{
  "arch": "unet",
  "model": "image denoising model",
  "dataset": "views of escape-time and Newton fractals",
  "train_examples": 145000,
  "image_size": 32,
  "crop_scale_min": 1,
  "horizontal_flip": true,
  "translate": 0.12,
  "task": "denoising",
  "loss": "l1",
  "noise_std": 0.2,
  "norm": "batchnorm",
  "activation": "gelu",
  "widths": [64, 128, 128],
  "blocks_per_level": 1,
  "block": "plain",
  "attention": true,
  "upsampling": "nearest_conv",
  "init": "kaiming_normal",
  "residual_init": "zero_last",
  "optimizer": "soap",
  "beta2": 0.95,
  "lr": 0.0016,
  "beta1": 0.9,
  "shampoo_beta": 0.95,
  "eps": 1e-08,
  "precondition_frequency": 32,
  "max_precond_dim": 1536,
  "merge_dims": true,
  "one_sided": true,
  "adamw_lr_other_params": 0.0027,
  "grad_clip": 1.0,
  "steps": 33000,
  "batch_size": 64,
  "epochs": 14.6,
  "lr_schedule": "wsd_sqrt",
  "decay_fraction": 0.3,
  "final_lr_fraction": 0.05,
  "warmup_steps": 3300,
  "weight_decay": 0.03,
  "adamw_weight_decay_other_params": 0.05
}
Rows from block 5, named by matrix and row number. Each number is 500 + 50 x the weight over its row's rms, rounded and kept within 0 to 999. All counts start at 0. Numbers have three digits each. After the name is the row's rms in percent of the matrix's.
# conv: 3x3 conv (model.mid.2.conv.weight, 128x128x3x3), inputs 15-29, a 3x3 kernel for each
conv.20 096:501493482513583520468515518528544539557637625521561474508515508536599437441473462491467553496530607493469545518539553433430513490427487550461542459408498500471473439535450503510519504503485502531496501493528509475564511550478531583579602537488447442480503474466492475532443579464424474588541481522473441425463499569536454488489453438544577542576566509438504460545545471482511508465484485501484495467527486
conv.21 103:493566499488567520523591452453528524548360490512453511583513528577392428515530490507527516512438455512465425464434467465620518432508496501436496454391509460502491514443508458451535523558504551457535510375521539540548452461513525305456525509510522469459537476424506491499501486473570451524477489555428405509472337508530459469506503583452428503526464484456572502505505424476436442512465459473562515445524519
conv.22 089:516543500523582548506509516521511513536467455533524507537540524536507565481580506490488485496577521513453512463524470500475433481461436473539476486533526451508478537520503445350494499448546483444488483529457504477487527503591495662496528537504536512518491419521537502530463506497525509489484513534449466472472519516452488490565511501553547533521523531488479465485548482505497460443468467490629452480468486
conv.23 104:512449535486428457490431519449539591506512595491467492497535470420584469427465471480464493412602428499439508461656470382614504478542520459488467426511506472468525474540480491442578468499501482483466460610493469483505533458484638462572548545566471503508481581488488502479527448536489531465529541532451552546412467479429478468506484500489447433545503483495472448563442446561601468570548470465477503561514491
conv.24 107:516509527576683533523524504440443443504468474481487522466419457410484500495514524501517457464621475445540491557466513521416509517497482486500522470486588520498516483481510468454460471527460551542535502601469557487495502575533554707494483535489561511506568450503550544509533559575618526542530533510461480472519376492501543609501557561553539543512541517447480492496497500491488491543571539532540537522550528
conv.25 083:528505520492459483528502496452503490493610504467491473493467494469377485482496515436409474360111415466366450487470484460489473497484501506536503555626518511555494463431462399510447469430473490484501461395484482529500495518519525520551516540514445443480438351481492467492496549513509483503507533502516532515527508490513461473490536485520551549465536491487489502481452504498499505510429519429447464487423514
conv.26 104:452510513498558522503478477508502443496517473478558495450489472515469579489487456465474519488458542444522433525350483600315475512508512513491477527527388484553530516498511563596474495512484470537563495512558457523485397504519370506557410401449492550525489461544495463521519523528548417521537561512486515486608505465571509498469499547514499515491476488454489501384481545428387425535454489591527470486519551
conv.27 080:514519492528462493508490508509485497494507487492483492493480530483519515528512505524500509463000421537442520479507499518490501501505503484500477484539487491514506511487490470487450492448470511496479542601478473491487501450501478472487508506504543498535490485495515463518454491472542850579474596482505496478491496496486485466481504478475432475516502502523528504511508494510484502497526490518494472502510486
conv.28 101:563535548539220516509489546504444462464337494453488468560544480630631417473419403527478464497380457446471497472451447490720497440472476554461559532494568556601567551548477493536491537546453479411491503594451484481460517497487516420427508463484528531464564549446456468470520518506526458468524494517473476521475462486512518446471491467511538465500461477493491540468438492479496506489518490517581519521627480
conv.29 104:533527517505652540516530508513538537539639548558543572477496494534572517494499530480461476472415463488454494515506511509391529522518475503468494495471464468510513509508515514476507528508532507562517572562562545537500474494471512494479489506481508490499499440488522504506474542503539629542476518481418483477481514464485456484502526520524529530519517529507492491518573504518530486560609534623830588552598531
conv.30 107:497483508549401528488473508533446457478404519487446494562460474546409434484441517509512511491413583525501509475484492452493582452499504524527481426525450463550554480566535384632586479486481499479478524486468499470488485370481559413421531543447549490497529434406506504493505507510528482402553497457457502563432502544467481484507535480462447474529493452515462468533485415518544436480523479503581466491569471
conv.31 093:496515512519475497503508518513548531575427516504519485513533534517561563523536572485509454509596505500540500481508505432599514495509465463531456523508480486568509471543491529742560472526446504446482488376440534451473521454477471508491448487494483463462468380404525459515494514513508557529503506498476512495524502535499509489536486552428263461534432507531500478516524524492502487446539481496690509461522466
conv.32 099:505476503485568469463471474432553523512670601497598514531537502571533507507425484488472503469325457530464497486513520524488512525482504495461487552479433509497474542492507541501523469528497490471486475413453478456501451479425470450467537389414490501486526389463486509514499487562508264494523522543496543520532512423464456465434479477478509482444463425443457456462607455474417456483562457536637533477504506
conv.33 104:538489474531383508468458517536507517541358435515547550529471497511308482512503518558514536487409547457510519506614496480719585493408465516566494511456508477449489475609473523449549530480471456465433492565487510480502533381499566501458548530528504466486502550458515493499485522527476503460562502514371479558457561502466476494479450456485508474522477509513438452524518481478509563464446490539386439474467512
conv.34 101:521518512461353516523515488430422459463620485507455516492465483494522474514480471512498487506464480511513518478527520558570493479520510475454483519604486523505526460522483515559472478522486521543536523597529503518521483475525451407444538464476486500483539570540480514491443426462433598494468412470546527474554449549505476481503474512484429493499439497477503499439286439509486444499471516474560521510500540
conv.35 084:481506496487444511492508506493487477470531485488476491518519519527460510516508523528429527448109509517484519516470512496487530509487486485501477472574536458504461516432505412401474527452514519491515511442475505464495498494499503521463492479502540523536561523484516527512517468510446334507508493507493506491504520507493510507502529520500446493527503518526509508515486493513512496518484506451428496510474486
conv.36 089:493512523523444513526522524519515506522486527516536506488500509495468522510503476521499514485492498514480509520485525511615527511515520510502495521482465523493515496470505473345467521451489499511478488484482473479466523506476485643522496486523538486512512407493516540520515505482494441507494495497472486500492569516494472472488482510457353457481427485493489498475450483520468522432476457472706505447489466
conv.37 103:528531531501373468497470494442381478483419517505585498461475528508385519493585537471549464498410517515494479486555520516519493484484488500473509475459519476508530487520466467529467480517496436474454529599468511540497468456448417410460509412485493436474510539491498546523547443476553374459558542515476509566474461537488551524499494466485454499482535474492499488453452426491449438503506474471466466477528496
conv.38 103:457468441438522398493466478474453445437503489502513466527514517502405453510504473502548516496410538502530477506593544553491469545534544492514474461496517481518514541494554517451613547554510461457410459534510475442437463491440442467646471454424558510459496621502505493507505517520501509503455500452491490524445482366505555468475507483515503453501505490507438486485435471508501481531445396495521472534539530
conv.39 097:512501493469655538520562501517435465481570475561531516531447493555371506520457531522503528494346455520428498459452483457278469478503491519483469564442394519529458486529512564536531492514449508490523543354427549480489525562535579524514547507503536486508538301400519485494486516553470387461530488479522524470501511445490538470501467492497365483526471494471440455439475452437419478478480464498590520498524521
conv.40 104:511509565446366487495483520423462510462463612505601520422586541641522521526503503429515458504495518494567495415567521613605579519528514438522545450519536435535504482535493489484435478537437487497502483537476493517496389398500485431488493481477482516495521515531470511534577497477539390531468501505443427442427490594444529496496507480531475509507496464461469491499483477439410432443483501459532483462475453
conv.41 102:504479500498283529527496545567518495572410488485496474501468526492369542476504470526457476427495522477461467501524512557495491494501479527551516560515500500567534498456492496579491482507485498438516563609474486477507477419497454524505459446471500539517520520509520510513518501500526359447558526510485479502565431493502454508530495495464493548467452496442433476479473436472434473486440495583465457477547466
conv.42 081:506513498499436538497543504499516497528501490498487468520524500484620514479489505483548520545659512500500507479546472513628498487514481469464493548601485486511478480535500528610519486489481507434550420540440508423536485492513508519505492483499493421523466409483549503499433599471538749500467495461515505495550446493508503534533522530485593533482476514490465495480561439493484474464500482489712537471505503
conv.43 096:516533486479412516508487516493542532454446476496476479460436506416473485560555512478473478563713480479484493473486486496473527465516558482492536579596495489595468448475479505516496466526462486514525509599428479496467490479483480503462471527469517534496517542485503530492545536496492525447461485465501547485532434476531583509458438532569680569484542483489555488516537518415503453537540512599534558538581477
conv.44 104:520498513497490517498469480473457484461531524482500514527467495454509554538564530531538511526403439473519539491492476513575541484505521474404516443466459445416479521429523413365489477473577525585509570534508534533474476501502478491484487529501490484422529591469497450429484492483492409490513480532480461460479307480502419500523539582414480573424402507493484469539507505542585530461508481504623534551555544
conv.45 101:494504500518448416477452490433481502496448500532478504553498534481425540464523478509567532567370446483504491514486485493421466505519478504508520558448611466519552549545516537508426575521493564555474583541511521549459515506497506432511529538519512422493430512565522547507468491476418379564492446464470444507500485476496440532551522529504355499503428490495486477486458466496478467510510501492583539503501453
conv.46 104:487508514520504474514461463533460497504417517508568434449486497482568580544573553480479530466456514523477469549551521605236443560444466486499509556501442527495522562544511544571510515502445506504532514426567579525526490523508450368413476474421444490497482533503497557526523486466479451519539529485558503518457595514521515522441494490446406554516499507439498498439426507446490449533451436509515490459497500
conv.47 103:506554488455408446482464483502445466519411466496536502525515564517452513515543502569514548458581429446414424508574494519414496478563485475478497514442491468550507539560509490527481506590553453481464462498487503511526473477488446418493494521517511570479493515498484443502433439516508526440538414516485501539439473525472516528475479524538567511492529478471512475450443470467435446448493448487494475475496507
conv.48 093:541541523553606530514531491513546486493513481562492520547490524551466516505530478546429524478454488517511520438514486406654449515431507520407424523442436542496493461454520453449581486503556452396493427331421493458464530558511552485568524517546472408435433332385473428434535496498448613442473511485477511515544523462452419480504501494509516466477468481495476453532537457469525494468528472487595518479488511
conv.49 103:537526538543443546564538519511444498498504489479511468467541488454572501450511512522425488458364421532439502449488498480494490440455491507511529563502505502526566519560491512570455493433503490483575508491593482580547497473496499459417458517450563513554511493514526557535516499482561567350474550459484460433524563449478535502526507513588409451555497491489464511423404518422480471475508542533589500479480533
conv.50 103:553505513509457493516509502504500523476356511507497528479476522471472481513480480499519518551697496542507519520526505553503526512530490519542508469585575491523567509520494518507490504529514446487451494690513442448459458396476429591472466437511466462513469612516492492537457510420447683427392434392512475507500403532501496473496463434510469482476476439502498499484483481535520472461519469482501500438498458
conv.51 102:471474528440426488486517541512489528485473506484519459525480495505412454531431507497488494432504497481477517522538488571827550494534538516533519489404520461509498478511481562339507484480517546507511510589488521541500506436474428557559515462497532521489534495469503513481510468495532420474513494474483466499475558478464490436474490499578467466518398468436479486500440483516472423483474472504474488483507472
conv.52 106:541508509531480477540527532465479553501545577483536526470600468500744533485544524530530538379349483472429541484459486523487452476474529455520547414472569511581609519551469477560497500573522467463443485480423523457456501472552445462509506506521507538507566486426537470469532531480544473558478455498562508447553539437498459446528592515556538483523479493559511516525495505544565565522476462473434480500464485
conv.53 101:511530515545525569545561493552539506526527507516507568468517458467426538512574550505448535498476504524579489486531475548605451474457501512543499489640564459450433469481498500390525490487534492523488479601471485554462590462508522510460496507537533546505584599572562559565476569490438460507427432546507462499469549547467588624504520507489537512520506543469466504505518437466500526529532500467469523465465507
conv.54 107:486467494464399518494490504511507515517442473524502506463521510491461459500468539436491492546401545502486523521506501675421486490489480595503483726518513535531455465497501675557512494465512454480506499632605456508504482462514425520486498471453506496498430513559497514522469508521502389553472490509525469476601406488579519470464494502508448491493482490452462520496529448487451484471505512577514438466496458
conv.55 107:504501482528528540501517487459423482402492526468508507507542524448435514449479511487558550463504597484390478500486488551609459462472484500565514470551573468488503434472511513769547494506493464490526541480558556507544462479498481495436490497488515541527486418541515478475495479440532613453547555495501486541462492526483433534485470459489421435489470471475539520450498547465466533492506473525577524488577521
conv.56 102:497519492534463487545472498523506530485363490487471537536546510485332565546602592511471477475525486481478471512571495341486501475542486510482507536184424575472550512529555427479559447388571502540479495417570479400554527500411530452560517399555540514477563561527530538500482493499492633494462530477472470492515489476614262475486501483570617478531514422546504472557519455471499523518462487470470475471445498
conv.57 093:513540497522416486514522478537509507515473512490509493503475513521498537482494525535608538623587588538620547521517489483644533519555484494487513479529493448507509509536505540559483520504512550521536549602489565529498498489512482494474494491533517519534506494480502478515429354452355340381455373418475458510489539503467565476510468487503403492517485511500522494462496462502455510453470459458515492447493480
conv.58 095:512539455513649459536492462488479497427450473484458548349444466411414592396479514521517514560482475557604525441476463446482517503537585403496470445438431467435454513471485477450448484458459525544452530592472463499475470503542508434482452498497504515563509532563490547522575531516539297453521463482482463495438589525457541614477572541525547518490525450433566492531684547442501465523562527520510529487489472
conv.59 080:503494506489347494495495507495502513477511494490479468543480507517422443548466539496498480474607497499481489466523495532582495487500498489515479460423524491482527452475481480665478462487470481474511472522520491507511514464520484458462517478488498477496457611476484435509528514508493463488519494515506489498507487513526527465498522502504632492482495544491501501530552512513559528485457510438398458476464506
conv.60 109:523510521511508490513528504497526495498608504465480477517488492509370495495526534521339514377056311543394518479502493474620497480474488486543521447619558442470489458415469441465450468460483540527563536438523550535560478503478497612513493476463507469487481330473503467501478529508513571545519529538466466506439510540479508480531520523498531558496502549480448496487394450533486495504532511511619500499507505
conv.61 093:498508513514505489503495511530547541548464536525538543496517501537507553512526484518636507649890625524605501494544500526516494510510507546494486495320467554510549509563508563639560500536512451453476467518475434472477515499499484467505515491494492472500432511486485450483509508497502498482489496485514488509472481489516528505502453466498395465513519496485510493476492492507489500488486497476564466502509507
conv.62 093:500496504475503501502489516503547498519546498488495464509482498533396510502498515468525490527432496498457505496533505520549514495512506527515491580654496512609488493455495481459463474416493524509504478413461528490538491504509520510541505507487495508475499440508524527509478394485384348371461408458500510507522463449536488509516556504528580550498546526493487483490465466512477485493503538511690532497494527
conv.63 102:491486432496627489472532471470457546440432437522397501584492559558323488539511545480472460461387443498484488515535504501375496502502479526478491506433322520497514501522529499359550508439487462407483444442412485431463510542519484588604519529550467472482425437450466457464533503532504512515493519488534573559496547438501523388480542515504484561470555545497509458464607504474548501480528473482589506487461489
conv.64 110:525544510549491530525477491487515537505485544489503516474571480476685546430585501482554476461511536505403488515524480512711526483505520497518433496593424476468489509515478506434446499436466480503439442554522507473466482475490481428577521487523509379480501459581491509486537531461526593467566517508463518471503497457469529491490560502524612490506530465442469492513574499421555491490438464547488466518537488
conv.65 083:513508506503473516494502511501531499504583536503541516548490497490309494507448507480482494464332469519477520510509504508428487510463512509498503490431475505492510494502498506752482514497489494513477497477477496510511474461482459367463497468486517508516491484502534489512481504503521607498476501468507511504507466448509476519498538502554690542494571509495481523463390453538451485501491528485588503475493500
conv.66 098:527499528573427453546464523491523546431489538514511511540544597486378575545515518489523505566185534589521559478504437486619526472515508484574538496562466455539489484405482578344479528495519500526473475574505420447410516520519460405587471452572536492480422703485432487443519495514429651497460433486375470518482473504544468406535505530490443478536513543494473493493362530482469516507536508546514541509484456
conv.67 102:523508511491333513516495527482483494475417473542490505464472477525470487489518461530550515529635531486555513534539512543602480485489474523520494449486536483503524469439520415524465465467503494550490532620516501527501465506494520478490488532451516531477538635512503517502491513511529540542468572531533477478489487499489477462507495534501552554476531515485484483497461478514530472471390468440240378467385485
conv.68 090:526524489517538476483472506498445518484448502552509498501528497540477585531569534498413499521529452505523501493526497461585469501506504528508528456385525510518512509432516439497427489415488538549492525408467548503491494490480418696493481456473508528502503379467528489521476611493562731584499560474469446479469509505441479508533460519529445482549486546497488457494489477477506490479524467554577523472529476
conv.69 089:489503503517477520506508500506506535523565542489534511497499488530429522511542523502556504618917574467628485490504487525582477491449471505540524501482524447445483478465485463563516527553515498519546516471485522519522480485509506534494495494496506429501426510441524479481501436500384114431497378514477479494462498538502514512529541540491396528511466536497480500472400475530504519513518497468535537485487498
conv.70 104:541468489504472496543494528455419432465435505517441480489479489472513472550505428473484568458520473503483553512484528476490581524534531531511474522492550590570581512584496543424547455528490520515483548438498499543458493461533451463456590435461459451494424377455488442433524502602531317543608510529537581474541414463513483474480462466485380436463474436488459473444522440410408496514560467545587550522554530
conv.71 106:465493465465386475442472503501501488470405488530557542495522476515465474538457520508500487518361446461416456485512474490625519479449467511555489440553560472482513508613472485530523476519508465473490493637463525557502419356568384370420534426474533528526525489472515493481464580537525350484498452523468428445475348452506465484505497485531453489513433487508484543517505450507405480508479508478506460513516503
conv.72 100:488485514457289509517479553534531490522456457525535439490572434447588434498575402513500486473494474481504506508548499501651477501531510555575491489524574557520535491499448455552575495509490503547519561551488534545490466486493452371438530465468492503488528542461519482452497469518468451468519493491504420479502461425531539480502480460487516493511470501468458540460505498482489486477466524460527511492476492
conv.73 106:519502496476403498509487517491553495494589541472499460447437479494347400494473513437402440474534399457463438502525460503500480536536493467480507503432489499518505515540502498525532509500551494510451499573481505540519442462534452454446489470455456460469455552484430479477568533551541487435541497523531516500532443482543441462489469521522576499523503506448449454500403464518502463473474486469416465489470465
conv.74 109:507510480479421452510449501489483502423573465425392495503538575458365514506540534483489508441432501479453513499538455538609492518561530499535567525507506508508489517410473525588424484496502515513528539582453497543514446579573386280637531429476509532530474517470506508482507449531522540460516511494516380405535557522556476557518478503451506453451527485492503559427351537494426483496483459499624449493509449
conv.75 108:493464498546397500515473483499512468494523467553533516531525475514471473540514478534463431576536420537514455527500487552401521482496451519513490488567502508508505482472507472628491487468428473479499531450551484511523483502531443471485508434496519484508627468442506538513424505564498410552414483573500487474574492486563547446511474471530442450491476486478476518494470536474474510497466524540437445478437482
conv.76 095:496479488470417541463501516514509516541521517509491482548536511483549497532521452507530495537489512477484470458426476563647492518474457516593559490545558494455459487511417558656448532541473512522510511592528516548508465516592501408476536516470473481515484548505512479497547576506583468488559485495418376437397444547456643639532545533536589553523515515491520515478395525530499527525538595442335489501412507
conv.77 107:512486492512452442527466462524553527577510564501557523513533557467579521458504504490472502412623519449431483497488499519440503473453473483615495459618522500507502475560490534551501519473526508415477439267429538431498510481471478507462463451520520454484526452465475549492472542508555416484509536532521523504434368458482517481529521476618582443553538441418494467450455534518457514448475469459393430494475477
conv.78 109:533506513495377506476523510460423511533531564545573505499508490512524464493485465551477561468398495474496518519492498554709495497498524524503533444516557510647615490451495485410481493553522460526434540673439466495447512490490498488454507514523518594500575625457483423489498434499420604453474403512472545523486578495492535522545528477569609466508499495511519489514527479492504504499392516455349506524501495
conv.79 090:490512512499471482528499504517500501481547523501504499530520498514443475524522524494446500475437450527454525486473513485472467526478499543479512466306471505456506470522471528631534507516492428557453566688611477612468498488497450421491490464500487529510522515511506499504526558491564545560517558521503509502479628540508513450478469498485385503491478505467420475413358459467447463482446481463377473497462480
conv.80 089:504497501529521476493475475488442446450490433506483526475530511481534523482472503501535511539853544537521508483415506443556519499533516467529468484633556494521483543467463491665485541525508566506487517416479526507500514502465513586471498538499536517507533413480494477494547500550441353593501478525539477485501660543497456483461548442528539500525518451531436520529443556520522471489500482544527551580549534
conv.81 105:495501494491523513490480492503406450503398481538549562525581560472414604477506500547422532510405430585576544467484502453537474432454519522405497488511410497518518534407521548484462536507495503516467498491524480462443509511520557484576540512547499536500540488430481500478516442458522565495436437503521523461513472526530497526499528509575641522542480551474523490443539499425455461522506558525524507456494494
conv.82 106:506466474498334485550522567484422493491379465456497484516434524531350518452529492498494506501416485513540491502515503547683528530535501507484496530517480532564541471637509493501465494551528519523514502542496501483499470371532434468382452494509479519473493503487449497467529580478535474502516411490504461501509537560480468492449573470465491496476411451451515493477485462467439449457486512509445510453573460
conv.83 101:540512528508455570528497512490521535584468482486540511530529497464501498468532536475566496577606397512413499492487518517381485539523522504542490500523510473452504511574451595674498509458433544490490429469538494457475510479461505465476500481548496468505447476520442477447526464520412456608494567549425414515463483538474535505551560499471498519522558502494433433539459398545478419488471469456427517495472521
conv.84 109:526506515436365465461494523566583513529441502529519507537468521511461478462515469509491514494477475485469493523580517506513499463434450510551490484489521464523521486412519571503522457482472516420507542548526533482506456509450481510473555427423499507514537500524520534488510435509553455467549530464498511536429414470478526582465441478549370471497537523480451423453492473575476510479519468507620529493505528
conv.85 100:516483489509334526522508469559473500506520491458476444504482548519361507479510483522507493468432437497462495448528496511387453452438475495522505529513489499505450489543495485625448476457489518432495482527535505483542505407527457311400483377513530470515515477482466465464467450453436613462476516504486512527530528525478515541525523472456404517454549586480503504433460524456492485530496568493389474522489482
conv.86 107:538455472517357431483450486460494497410443534508520468489518509639239446512537474519478470531486434480420506492456498459402556532536478545528472604570532526546517542434468483688567454477512508479516499541517512542502514472555496480445504453528471499482491534539483516490520459491430523505524532533458532497526298451530449447467470441484518553433518497471519461516489502489480508494510520584493555513476484
conv.87 102:500503495535485506517512491502584534489475556505490480498522536454436528511517531435591541397936502399402429473441505462450480494469462490525471573584502463547516490495500468672486399454424496482495489468547500540524514498497518474527488478518505465473479303432485520434507467504487244474514521520488503486527550471527494478478523504462445449450438488517486486472511522501494485502494505497456523512476525
conv.88 099:520514520490407550500506526495483482503419482465496515505516508527512518556502554483422528432396634498537540521472508571541496497478488500568569509587608533583494488468516530501486504542570473512543443357555563538549483463465543441485513540506529512534537524475510483509515502477450538485482456479463519523541618556520608496491523493465603480474480477478518474472446469527560544492456454530643501549495477
conv.89 089:494509524536480475522505526523523496572498558550587526518509543530254563514539515526509535461292502527469497524519506550529498494505489504534475518532476482496498509496472512582490529579522526464510470484476499511507511484486490432441463466498537487468535406508513511519507476486516484522509506500455543513512547542505480486506444517475365464534475538489456519443427466520461516442480489518638528455548479
conv.90 102:495460497461340470480467513520529550563552540561582565537488556545509520544542506548487532485374463532461547494488497491487506461437470444518518456540552467508475475515461540608478491530467493498491462450488474457485546475536445272459564420511545542542537481523564593579512471526492358485526466528473429431461459473470494492507515536516522526529550523473470459474467492476490476435446455432406445438446477
conv.91 100:501462516477439477487449483526531534513498518505519503540560507488378462522544516517559524555587533512549516475471462450485431474462485512475528494488502526518502453417443424469433450393442492532510514616519459526510526531517527524548531527502517587515604738598535609530491483489487419488543491479528523511507525491480543558486485494527515523542518506472507483465555507429499473510464489438372450485419494
conv.92 095:490497517513446516490478501517534507519435533500536503529513515535502509544526511497561515536774553478546495529518476516556426495458471473510470436533496492460481463473516440426509468476489458501453498689508446505489494526517489666528496532512520540547511572534521525536495497498483505463521488486503436498436434490476510472506498499531536507516540502492491492521570484545519510471434478454358448489460490
conv.93 093:507512514519491471514519498494569504476446435461410458527567528515490506533504564527571558554464484525540537585537572589377527514493525460490522452579501524504494532591490472616472467558493504458464497485521453546506487519489457482464497434484507507505547587444481513453459379456456518489533535473522546494537559522544560528494524521527575519430465495506493505508497536437436520442503521423465488507559494
conv.94 101:522526550514165504544511516537523530485459519536538542483446481507377482538513523490561460549327522473556470482504482468336480512491504513430411487354395504493521517468503486502444509445508512508517551373482508504503540484492505315520450516526492583495587587582529553492491515466507588520470574517541541553547360427564392350503500491541624536518599491515491488497503495470505496526452479467597467532480511
conv.95 104:510472490512468503527515527484478514504575516452505474461469550465472452540536482416472476540604482462565480477524496542554519463444474515524529504598476445554500519572522475605582463505473500491517459436525485481502505456469478553522452473523477462466435251465543453508561562509512467556516517545459531495509513491487490491467503475515439508457578505531568488527539463471419447529548503516603514508533490
conv.96 104:517505512508553502516515519534501477528455500482498490521516511490445528509471506428477459437796447447422440458484480473557491485476487489499517498549519478510515445486472470614473446475433512458532449376482497459503514518482522520546458506496516467527486190454535476534512564513592501553507575526471478502460481520470528499524573533574518547500511519459440448470486427494470488507560517521708545500508496
conv.97 100:473465462514482491511511492525561484499521487478530523513595482545555512500390503505474522481462502476505488493421443544581493491510491476632595551572543504538488452550483504629440490564467484482507469536502482462463530549548472597576439493506530528521506411524487512504488539530482595491445441502435311389505283451607430463491511451481556483450454446522539522533543571478453539474468482535548507474517500
conv.98 089:532520527522435521551481543503578514486528496516494486533551492513533462518570490488459442445108389468336509518475510454659446500463475558530489496526577495474514449486480406575515445428455480482559499369521485512506494501520473327464508472476518551556507501533502546513524574561574601580535614513480552552460502512500544469525428466489393473545587536464461489520461505476505437456447473464599470464475437
conv.99 102:488538480535577477515500470509534529514492509504539527547532485492441521501535528452437443456417469461508485449438482393465397443434479458498558359373490462356494466483473446579462461451457530511521554618577515583500482500478492520575516505532507502506557566521523532502495451466463556546515542490436439484409531492493527533577533460614534519549573526503463502449568482458450446487551501531408518507484466
conv.100 110:509500472500396490497482510548475506576336447465514514526509503454439504457488496524499507532506422473496512527509476510588461487448471508516540524579608512521529452571448506498521512466475464476487454565513499506520526434474524593386483486480477416466470382568476498502498497529382418584499510542463463438505402444498443471505552509477530496507544538512494526524584402522501484520474476514497449480563497
conv.101 097:524534547471436499532499536482452482460391470502491493506470498540456537539549539537547551576643554492534505516520520496514498507486515488478497517548491465457523427437450468498502467509481489525511536664552515574529521536490504576490452498463512526515524562523480505476472503463534781527504560470498487506474483485480435424531526498556566555496536497470487439480513483501563496459429479424312413439415485
conv.102 105:528543488502561501498512547504467497540534495519482491488472469438672426498495419506463489425543424493458523466539543476549540542500512525457518560313557522447489481552510567350531451498540529515488501477491532529495496521525441650503491552527462489495502440535506476491557442560621447491516502475431556588392429510432495475520494427550441422484481503502537408483492450548559535478524467492576461538535465
conv.103 102:496526497499485469504467501547519561480486510498481521523504506533418535514537545506552481539477523528567494472499486482584497473466457529530525455510483462433479478457474476535503527487505491495497507427416481456489495497531517595547484501501528515536490515500508523510425426445459615442442483498512483477498509520524558500540520527492598506539512532474576491540698531481528512467553499519816572472511473
conv.104 108:473380481503399463505493498497604508492387516468542534498351572450342533495507534495491513457484516532472530542598544432450491464439455493476474460464520457429457523662512481456481483429476496484469492499556509489542579556485546471444498507504489387541500497540507517518534487556506471526511529511574576494471552510507510599507468510515431514561523526479451428536425494572603561452568466542525433491491479
conv.105 102:579502529502543526523544520562505519515393514548543469497490497510452458458360481516494520504651568514471506525588489571498466535507542501515505461451448453455431422423439472483519513536536417433446448437429498484471410464473492494559480518486533516529443417538483463479493574518526512484439462468516483477528518582495517506470516463521536575581552569412486477475552434489441468509482485490427483448433474
conv.106 101:478488545471476569520480583492496541527542520509501511590474487557664517531554477514521479535554520526386508524534500559529470544525476543486515546591579543521506442556465592537443453396483425563501444601539444497470549548486561633514431524480457453454500465517455592514396411453389364434439542497490479544519544515546507521489454449458411500490519465551563528477514562511498494478535535403523555489506523
conv.107 079:524507516477435463504469503439491466464602527500496480524506542535354529538510549503544519465722643507541502481492510499449506488480479530477537449403480449517507481550429480771552472494452515529440555510434449474468484522519518415530520518516534563555593526557512587586473495473558525493473555468472533516496488508471503475545531517572429505533576559503536497512562522500533552504444495404437397460422452
conv.108 096:504474511488629484501492466548507477506538499551518549569456563476293492547485558446485509513482500450554454451405462474436506492526505489444485480457510512535527536487486536693573488611507501518544570423504485503493489538513475617528458511483537519554501367465536511536496531489538583578485527511482501484495566500461497443543643583642624659543598542509495471466484478485434459446421432415555423497448425
conv.109 110:511485547486427497513514514464455508507535498495460524499499450475525464541545516428499477489552472518490507496556488486561490480505487547495541479489565485332474477554449463511565520515533484431493498491434510605519502463486410513456500459503495423524500482496548607492483433492443492464525580461510547527517404523468511456509503491490470487474436473527514501510435465500489480487497475475510496527545495
conv.110 104:506498504488461518488524526493507493528566495504517473506508472510550440521496481426413421527775441467459448545525495521463515531521545500435486523557459540537496457448468494552447511493499475490477421317482451424473522484489480418510474481513521541496490386512552470512514506505462417504524478500478511516539599511513487490466520518481530541472464488492499471529505500500544512480415489424469448505458488
conv.111 097:498521464484472490509475502503530516464481582504517503567491564505530525525479474528494559415529576588533547470555491516520486526534536516409481488511484519452482455547565488530537493533500531503481556608513531545500482483504474359473509457430468579533555484550494496478456533438511525471474450501531553511495458495489436448493486439540528484497462493459478484435488468436458450495504505474541509525509484
conv.112 095:505487519508522527555517530550561516608530542537561514477547492481594529469499544463611486505535562512475529487488507471457470531531485539461441487421484502577587480482513491562533486514483513433527436402500443453504486485472486647442472464474482501486444656482501364455507468501514463472476501548485469523499536546464502523520497481464460491541462478466467496532451530502487473529504508538540495524555489
conv.113 103:487509522461534540476517501495509463484563469464420468568554534529400477443413524534508489575328512528533550433427457404564485477444502477471464470579443489456454531425486489528431533457490466432466471458392468466453502533514562314547513566482515502486512528476498510523445510474540638487479516478476499547446517513462548551453559514541659540443528507533479529464425464506483507523544545558471536504513518
conv.114 101:540417538460377476497475503520485502482453533492559535547434494513356563523522514492360530421263444522448534500545496538591503531516475512499510432401443479430512477520495511554516465541479489486457503458511523544585489386456468421447507515530540483509475419441474476562506545512523483491514437509464491470477499513485487505558478517494318473551441534441425425482444479477471496498433470443467444452424479
conv.115 101:491482496507507507479489503583608520440446560484474532506597482471514506453474489500489512496394491508479528482466477427488499510505481467507523417412480510490530510541499547553502497501494460460445485477493427523471553560512505506499498476557526502528461435481456479473472540505621663524612611527401439492424503468489497493506470507491563540420477516463414454534631532403494499523533508468504524447483493
conv.116 108:515463469548484462498514483519489430396530529441443460515399505490420524470514541542543444617449395525525520513436474513460549476480508546563506485565481475473427458462473520557520525565510448511479511498452531530517537574506496574527463454472497499502551617368522503422495562499471482428480440429489531496454431488497500497503528501563503477488488493430479480462545515478509552440417453475446530496488495